From a checkpoint of a small model that answers yes/no questions on an image's attributes: fusion encoder layers 8, fusion encoder norm layernorm.
Rows from block 5 of the image encoder of a small model that answers yes/no questions on an image's attributes, named by matrix and row number. Each number is 200 + 20 x the weight over its row's rms, rounded and kept within 0 to 999. All counts start at 0.
After each channel's rows are labels from the 100 images, of 14976, where the channel reaches its highest value: "top examples" is what is common among them. Only what is clearly more common there than usual is listed. The data: rosettes with rotational symmetry. In brackets: how many of the 100.
# r30: branch 2 reduce pointwise conv (encoder.blocks.5.r3.0.weight, 60x240x1x1), inputs 120-239

r30.45,218,204,198,171,204,154,194,205,209,187,204,189,232,216,213,202,202,220,225,175,215,179,222,185,201,168,180,213,217,210,187,177,214,211,213,179,185,186,207,192,195,143,205,183,213,181,220,217,208,208,180,214,222,220,176,188,201,178,240,205,192,239,233,176,192,217,189,209,176,197,209,212,189,198,191,210,175,178,205,179,169,209,212,238,213,210,248,200,208,168,229,212,207,165,172,176,214,191,176,198,192,192,188,184,210,183,178,184,174,211,226,200,227,195,183,177,239,210,192,208
top examples: vivid (87)

r30.15,196,235,151,152,195,201,205,222,215,209,185,211,181,188,230,205,208,209,222,195,179,167,194,189,223,212,196,174,175,202,187,218,193,196,192,203,170,251,191,185,197,177,191,193,216,200,178,179,186,178,211,224,221,193,217,194,152,165,201,191,185,207,194,196,187,160,193,197,194,201,194,190,174,198,183,193,208,174,189,195,219,205,153,185,239,203,182,191,238,195,192,192,183,203,150,204,223,208,237,182,184,205,245,221,175,197,194,205,227,237,213,208,190,186,157,172,211,217,220,178
top examples: grey (91)

r30.56,181,195,209,213,192,181,180,216,228,192,211,227,207,206,181,182,228,210,173,222,197,160,211,216,208,185,212,194,240,211,230,187,224,179,220,217,212,189,200,220,203,189,197,186,202,233,228,220,220,186,205,239,185,209,208,196,210,217,191,206,221,170,198,177,224,195,222,222,195,176,220,206,184,216,184,231,205,267,242,173,215,214,201,218,189,190,194,209,203,206,207,209,217,234,181,210,195,216,182,182,181,204,180,167,195,211,198,188,209,202,188,188,235,166,193,181,227,193,199,217
top examples: warm (60); vivid (35)

r30.58,213,211,177,205,196,203,148,196,223,192,182,180,165,182,204,240,190,217,186,181,218,203,215,196,173,191,180,178,238,205,200,181,220,187,198,180,196,225,183,205,205,234,205,202,193,206,197,191,211,165,225,203,229,179,233,182,250,208,179,191,216,148,192,236,219,181,196,187,209,212,220,200,235,203,195,204,152,207,194,219,201,195,174,197,218,160,187,182,177,213,201,191,185,178,195,162,177,207,194,207,167,202,202,215,198,236,205,200,178,199,195,198,203,170,198,233,181,197,167,216
top examples: off centre (63); vivid (48)

r30.19,183,182,183,205,183,194,214,203,219,167,195,225,196,145,189,197,167,167,185,169,213,191,216,210,208,200,192,189,216,197,225,191,167,218,193,214,199,212,225,179,205,192,206,202,192,204,181,182,204,187,247,183,183,187,164,190,237,189,211,191,185,219,208,215,199,198,192,233,195,186,235,181,189,205,203,211,196,213,190,200,183,209,190,200,222,208,207,196,199,183,191,149,193,189,216,196,182,179,209,195,239,186,178,172,213,178,231,198,239,169,198,191,205,182,168,165,218,212,228,209
top examples: cool (96)

r30.24,215,200,188,156,185,207,234,224,204,233,182,219,204,212,168,191,203,172,195,198,199,209,209,176,253,194,193,185,221,217,196,219,182,199,206,218,208,172,236,197,192,216,240,206,202,219,170,187,196,180,189,183,208,192,188,224,173,157,196,215,172,178,196,180,178,153,180,206,199,201,209,202,210,206,196,171,208,200,209,164,194,180,196,185,205,220,189,204,196,172,217,193,172,206,174,190,193,192,167,212,191,190,207,200,188,194,205,225,211,167,208,191,195,173,193,198,189,222,181,206
top examples: earthy (88)

r30.41,185,205,192,211,174,175,196,207,185,151,180,197,237,198,195,221,208,174,196,206,198,203,222,218,222,170,176,198,189,229,215,195,202,178,185,194,225,169,185,156,207,200,188,187,202,200,164,187,220,238,208,163,217,177,203,177,245,211,201,183,239,201,199,203,156,207,220,188,199,190,194,205,226,196,172,208,220,173,182,197,210,187,216,222,190,184,192,173,210,242,181,201,210,196,161,184,149,231,157,197,219,227,170,208,181,182,216,212,173,211,181,196,196,195,199,194,213,211,208,188
top examples: vivid (48)

r30.22,224,205,240,179,202,226,236,196,208,210,202,197,175,233,182,213,219,204,197,215,227,182,179,166,199,211,194,236,180,191,214,198,216,192,194,223,211,190,184,213,213,208,183,195,192,206,186,185,177,227,233,160,203,179,180,191,197,195,194,172,178,170,205,225,216,176,208,197,200,217,221,208,214,199,226,197,179,254,205,208,241,208,169,193,196,221,189,207,178,177,189,212,199,185,172,172,188,199,197,204,193,173,197,195,191,202,197,230,253,175,184,200,163,214,191,180,181,184,185,210
top examples: cool (51); vivid (49)

r30.8,218,159,193,189,185,195,213,203,188,211,219,208,211,146,208,213,191,208,196,236,201,230,208,219,235,173,221,192,179,187,193,208,200,205,219,169,184,197,186,192,196,230,211,202,185,198,201,236,245,178,229,208,151,195,198,219,190,201,215,159,230,202,186,215,213,189,235,216,209,171,208,213,215,175,217,188,185,158,184,212,203,190,166,228,212,199,235,207,190,242,181,199,187,190,175,171,164,191,182,216,175,195,214,197,204,162,205,203,169,193,176,186,198,206,198,190,197,188,183,205
top examples: off centre (63); vivid (46)

r30.48,190,182,209,207,201,202,210,159,180,190,228,206,183,191,183,211,214,210,160,222,221,207,183,235,228,224,205,225,195,171,214,223,198,172,225,188,198,191,176,218,204,197,184,193,195,178,180,201,213,176,187,219,204,188,192,171,206,179,200,209,184,227,168,218,181,219,164,191,180,207,159,185,190,187,184,211,211,192,166,202,218,195,193,178,205,174,152,186,196,218,198,232,228,187,182,168,224,217,207,226,229,208,214,209,191,185,190,207,207,202,213,249,228,196,197,206,195,228,261,219
top examples: pastel (74)

r30.51,207,157,215,214,199,217,196,214,151,231,179,213,184,227,227,203,150,171,210,203,218,205,194,207,201,207,210,189,221,162,169,207,216,177,187,211,197,178,216,220,196,215,219,181,203,156,192,225,216,211,189,204,173,216,227,254,185,207,231,193,208,205,177,222,193,203,177,201,191,202,193,187,219,212,217,242,221,188,167,181,218,214,183,184,213,206,206,193,217,208,233,189,176,185,168,192,187,205,198,184,180,191,213,191,194,238,202,227,226,179,221,189,204,188,183,212,228,177,194,201
top examples: cool (61)

r30.12,211,195,210,198,246,223,205,202,169,215,211,210,227,228,233,204,244,199,186,230,234,201,194,243,165,198,204,248,187,212,170,229,192,173,168,190,187,211,191,241,193,218,173,213,186,190,196,206,171,178,191,189,179,201,222,250,164,202,197,207,211,206,213,183,179,184,166,217,177,214,164,207,227,210,209,213,199,173,198,202,160,215,202,173,227,225,207,181,183,191,198,171,183,216,205,180,174,206,187,191,215,204,169,225,192,223,173,217,188,201,224,213,203,239,222,178,171,208,229,168
top examples: vivid (100)

r30.46,230,197,207,225,199,208,167,198,209,197,169,199,189,222,176,211,184,187,187,222,218,193,185,166,159,203,191,205,173,219,204,205,189,185,185,208,241,241,184,214,212,197,199,188,189,202,166,219,213,212,185,188,205,200,215,213,169,180,209,160,197,214,198,238,196,181,202,195,185,179,225,206,208,201,220,195,170,158,213,176,188,197,171,147,184,215,212,177,198,187,205,216,182,222,253,238,227,192,181,174,178,201,192,193,225,202,146,209,172,241,207,233,219,198,228,206,180,201,210,226
top examples: earthy (62)

r30.40,167,194,183,184,170,179,187,184,177,208,181,205,221,204,184,225,203,208,172,205,192,218,203,216,197,224,203,171,216,180,167,193,186,195,177,188,209,184,225,187,197,216,207,223,228,214,182,201,185,181,227,197,224,198,195,178,198,224,223,223,174,188,209,187,223,208,189,179,208,204,204,155,200,237,213,198,251,211,202,190,200,172,190,201,205,192,186,199,182,151,193,239,223,221,244,203,201,218,199,183,207,194,194,190,218,198,217,211,189,239,223,200,196,229,180,216,217,213,192,228
top examples: warm (51); vivid (49)

r30.10,194,160,181,207,202,172,217,211,198,220,196,200,220,196,176,200,215,190,179,205,208,186,207,181,217,187,203,193,197,203,232,215,190,196,180,199,186,201,212,196,173,199,227,187,226,189,220,198,222,200,196,186,211,166,190,208,247,254,200,191,197,193,193,235,185,219,178,205,171,205,160,191,233,213,178,212,245,174,222,203,157,187,194,201,216,194,153,206,240,177,203,157,225,204,191,191,181,209,189,185,204,190,220,208,211,220,180,178,216,197,201,173,209,190,239,188,172,170,212,193
top examples: warm (54); vivid (46)

r30.42,194,200,160,200,199,149,202,203,204,190,206,163,191,226,222,207,182,233,250,176,229,211,193,188,212,208,198,193,155,187,172,181,186,214,212,227,181,231,212,223,176,219,183,215,166,201,215,179,177,214,231,189,194,188,212,183,197,183,210,182,184,180,157,184,189,204,211,206,181,227,196,151,200,202,178,208,191,185,207,208,188,203,212,205,202,203,181,202,205,195,206,180,196,180,169,217,213,204,159,217,183,208,190,212,201,181,191,189,200,181,219,196,185,234,174,172,186,162,218,197
top examples: pastel (49)

r30.36,180,217,207,209,193,218,181,187,204,202,225,237,208,208,198,193,201,179,180,189,195,190,219,213,238,207,210,223,181,194,192,178,253,198,215,179,211,182,242,213,171,173,208,243,248,188,200,201,203,210,200,171,201,167,238,192,202,218,225,209,182,176,198,185,210,176,198,216,243,220,168,193,175,148,202,201,198,181,181,163,176,192,185,203,214,222,186,206,177,219,199,195,192,202,206,218,195,222,202,206,170,233,193,223,238,179,207,214,183,204,199,167,203,174,208,200,248,250,210,203
top examples: warm (92)

r30.53,204,191,220,211,216,224,197,234,201,190,204,188,202,160,202,213,209,199,245,237,239,220,194,195,186,192,235,233,170,203,191,211,213,219,179,210,207,224,173,202,189,220,192,179,192,181,214,186,189,181,225,205,205,224,211,197,214,194,195,193,176,209,216,202,218,191,152,189,244,198,189,179,212,180,194,188,219,165,183,204,161,206,203,197,216,214,192,191,172,215,180,195,181,205,185,169,185,213,184,179,202,233,222,182,226,222,206,196,224,231,220,203,207,207,172,206,196,218,175,201
top examples: vivid (100)

r30.0,231,219,160,188,186,163,187,200,211,201,237,191,235,181,233,205,168,232,224,178,203,194,205,196,206,203,190,196,199,190,168,191,179,216,187,173,192,180,198,221,208,182,161,233,168,179,238,194,220,211,184,200,204,198,216,208,197,184,203,205,201,201,203,186,207,226,215,180,161,207,180,245,199,202,209,235,230,220,233,204,218,202,179,233,214,246,185,156,166,229,204,220,196,248,181,181,187,212,219,198,213,159,208,168,202,178,158,176,198,216,227,204,171,200,196,167,189,189,173,205
top examples: vivid (77)

r30.23,209,204,205,238,201,216,180,189,221,153,254,164,197,160,174,188,185,208,188,213,227,222,205,183,208,192,188,202,205,188,194,175,194,233,199,173,218,180,172,227,134,217,184,239,195,203,194,185,168,167,185,176,164,195,227,161,193,209,207,207,201,184,175,207,197,199,182,161,156,205,173,195,189,187,207,187,182,183,228,215,193,213,245,224,193,226,168,198,223,165,189,206,202,237,229,210,218,220,201,198,195,185,231,190,220,251,191,210,180,200,199,199,201,264,178,201,193,189,223,193
top examples: grey (83)

r30.28,197,220,157,175,176,202,184,171,189,198,176,165,202,200,221,197,190,182,195,233,182,160,185,204,201,184,197,232,170,190,191,224,194,223,205,187,192,194,210,185,207,206,174,226,229,205,188,201,173,186,178,194,195,172,207,225,178,254,197,226,203,145,221,183,178,236,161,209,215,178,185,193,175,224,198,158,218,213,207,204,176,212,202,187,231,211,202,193,181,182,177,223,196,180,201,186,210,204,210,210,225,169,204,211,221,224,211,234,211,169,176,180,172,192,188,169,180,217,206,197
top examples: warm (87)

r30.26,222,215,198,203,183,175,218,192,177,204,165,187,202,173,215,191,212,209,208,185,213,229,215,201,247,244,227,212,188,211,172,202,154,192,176,197,202,246,187,196,191,235,202,187,222,236,194,174,199,230,191,202,203,203,212,185,199,190,156,173,213,234,194,213,218,216,200,196,193,202,211,220,211,174,230,187,191,205,201,189,169,182,198,189,210,187,182,206,222,228,203,175,203,222,184,178,215,203,224,207,177,178,174,184,171,197,226,177,236,217,226,215,210,175,196,231,206,189,202,183
top examples: vivid (86)

r30.3,187,183,182,208,190,185,181,150,166,193,152,178,201,197,211,179,197,230,174,183,170,212,184,193,189,162,162,208,151,212,192,182,198,211,215,196,197,210,188,224,159,191,198,154,201,186,201,188,198,167,223,189,215,193,215,196,169,201,180,193,196,223,190,201,196,206,199,205,196,185,175,175,217,222,215,172,188,180,189,224,193,178,168,189,184,185,198,230,226,223,217,192,168,195,200,184,180,172,206,213,184,191,150,213,220,199,202,225,207,181,218,195,220,183,174,171,180,187,169,164
top examples: cool (44)

r30.1,208,170,202,197,212,207,219,175,181,179,210,219,209,180,226,216,211,220,202,208,221,184,212,213,188,184,190,185,192,159,189,209,180,198,210,197,170,245,199,200,183,161,228,204,226,197,210,158,201,233,158,192,178,209,232,210,172,248,195,224,220,186,213,187,217,180,149,192,186,170,244,189,176,169,214,171,208,175,189,214,214,182,193,158,166,197,210,192,184,208,173,174,196,170,201,195,181,171,207,180,208,211,246,223,209,186,189,186,222,206,177,206,204,193,192,181,213,207,190,184
top examples: vivid (98)

r30.52,216,219,174,216,177,170,210,222,205,187,233,234,201,188,249,188,221,185,198,199,176,185,202,191,197,211,169,189,222,202,225,224,181,197,220,187,231,192,202,193,202,228,218,193,227,184,221,207,190,166,199,216,186,205,177,143,200,187,203,169,180,214,220,192,204,225,205,195,192,225,157,226,186,194,175,190,192,206,215,169,185,207,186,199,177,231,184,192,222,195,187,187,223,209,203,199,224,186,216,196,234,231,232,220,195,181,208,177,280,194,220,192,168,205,173,187,194,211,220,199
top examples: grey (100)

r30.16,211,180,191,186,204,186,220,213,212,183,212,174,208,174,177,206,174,189,184,193,196,208,215,236,197,224,188,181,207,213,175,184,219,183,190,194,218,195,214,174,236,223,218,213,220,205,185,199,177,207,202,178,226,174,182,216,167,200,214,207,187,213,199,207,204,203,229,224,209,188,201,245,196,219,227,171,217,204,169,170,174,178,162,205,202,225,228,210,198,231,166,204,178,214,194,201,151,195,217,208,206,172,220,178,191,168,221,220,216,223,212,196,200,211,206,188,225,164,201,201
top examples: vivid (95)

r30.30,205,209,199,218,200,214,178,196,184,176,214,163,203,216,203,210,216,188,208,187,205,212,212,192,229,215,217,220,180,224,215,212,235,183,239,201,201,196,181,194,208,192,183,194,219,189,210,206,216,197,154,215,203,196,217,203,215,205,214,188,169,188,224,190,234,199,190,230,222,204,188,221,191,206,205,239,191,176,201,209,206,209,199,223,234,179,222,226,203,202,151,198,183,161,214,207,223,207,175,186,209,193,209,178,187,209,186,221,201,215,190,171,205,183,201,209,170,194,190,216
top examples: vivid (73)

r30.37,207,183,204,248,185,194,204,201,193,197,205,211,184,195,218,174,209,227,210,202,210,190,245,180,165,167,239,238,206,192,209,185,196,194,181,197,192,207,165,210,211,225,214,224,202,202,212,200,191,188,211,227,182,248,186,202,171,193,210,199,224,173,193,232,199,170,193,172,208,189,191,185,168,211,226,199,209,231,162,218,195,214,223,162,210,209,226,160,172,222,159,193,208,185,191,194,200,202,191,215,194,235,212,230,210,184,240,172,207,209,170,198,214,191,232,249,195,175,214,199
top examples: vivid (57); warm (41)

r30.21,183,153,213,213,219,234,221,181,201,224,177,180,197,200,232,199,198,189,208,217,200,253,207,178,189,190,188,223,184,191,196,227,216,166,189,193,199,232,205,177,204,187,187,216,180,172,191,229,227,197,220,170,216,223,206,171,216,199,211,206,193,214,223,212,231,215,205,209,239,200,213,216,216,237,185,213,201,186,239,245,190,241,212,200,194,212,209,224,214,218,202,194,193,203,198,208,231,215,201,223,214,202,192,201,215,202,217,202,198,161,187,172,175,206,224,224,209,175,207,165
top examples: vivid (99)

r30.2,206,198,215,182,185,201,204,187,234,165,197,195,230,243,201,196,221,226,214,224,175,214,173,208,200,159,200,216,215,203,221,195,211,217,188,227,246,201,222,193,222,214,210,221,208,217,203,166,192,214,214,211,204,204,168,184,177,227,220,221,177,213,163,192,182,181,230,195,222,201,181,224,208,172,198,212,197,205,199,229,162,185,198,198,251,232,208,149,178,235,206,212,204,211,194,202,169,234,225,209,203,198,219,194,227,205,209,211,161,220,202,223,200,218,194,218,204,239,206,177
top examples: vivid (70)

r30.18,209,213,168,183,227,200,240,167,185,172,199,212,194,210,182,209,180,202,199,177,160,190,231,185,235,190,206,214,183,191,206,234,177,196,194,201,171,205,189,176,208,177,201,184,174,241,179,174,183,176,185,181,176,194,177,225,182,176,207,200,222,153,208,192,215,206,196,207,195,194,191,219,206,185,170,192,193,264,229,210,200,216,174,185,180,235,138,205,188,217,195,163,191,205,195,173,207,165,207,186,227,203,185,210,184,221,218,204,204,236,185,205,211,174,229,177,192,196,223,195
top examples: pastel (73)

r30.34,212,178,221,176,212,188,211,166,169,196,256,192,163,174,195,203,221,184,181,194,177,212,188,198,210,217,213,175,194,185,163,229,186,197,235,208,181,196,179,215,227,248,218,189,191,174,218,193,196,160,188,194,170,193,193,210,207,183,193,172,165,174,187,241,192,204,201,196,198,174,160,210,161,231,189,208,208,182,219,218,234,205,182,217,179,200,207,181,212,147,227,217,188,227,185,188,210,211,225,181,188,179,196,189,182,209,210,200,212,217,228,153,228,165,211,195,192,200,189,190
top examples: warm (34)

r30.54,185,214,215,230,208,191,190,200,178,194,195,191,227,213,252,198,194,200,181,211,205,212,173,221,161,150,233,204,206,234,164,194,204,219,198,193,208,185,172,188,197,230,182,204,185,178,197,197,201,178,188,189,214,170,210,178,188,187,185,173,216,200,180,163,192,192,172,184,204,197,196,206,227,189,214,222,190,171,181,225,202,173,204,171,210,180,216,203,167,237,183,173,208,142,216,194,204,168,183,193,223,185,170,206,213,196,184,197,228,235,193,182,209,190,213,184,202,187,210,204
top examples: vivid (100)

r30.6,231,223,168,200,164,204,202,210,204,259,211,181,212,233,193,217,204,182,192,194,214,219,227,201,223,146,170,179,210,203,220,185,195,215,196,182,193,191,202,193,184,181,193,239,213,226,185,253,193,200,249,204,193,209,191,222,183,191,206,173,202,209,191,183,200,184,208,198,203,196,171,190,196,208,211,200,195,205,208,205,200,177,193,192,191,198,182,198,236,212,162,215,195,241,203,190,197,189,198,205,226,208,207,156,209,198,186,207,197,189,197,197,223,191,199,219,180,210,205,200
top examples: pastel (56)

r30.25,199,215,226,201,203,199,196,192,203,192,199,197,223,186,213,187,184,218,204,170,183,210,189,188,203,189,203,199,224,172,190,210,185,163,223,230,172,258,220,210,166,179,208,176,214,232,199,212,180,216,215,194,208,182,195,219,214,216,240,193,193,221,190,211,207,205,212,222,214,207,139,206,202,214,195,192,208,235,225,213,183,190,211,215,222,230,193,189,216,194,193,211,197,209,218,217,219,181,152,181,221,161,219,261,190,236,167,213,238,188,203,209,210,215,209,244,192,207,178,202
top examples: warm (47); grey (44)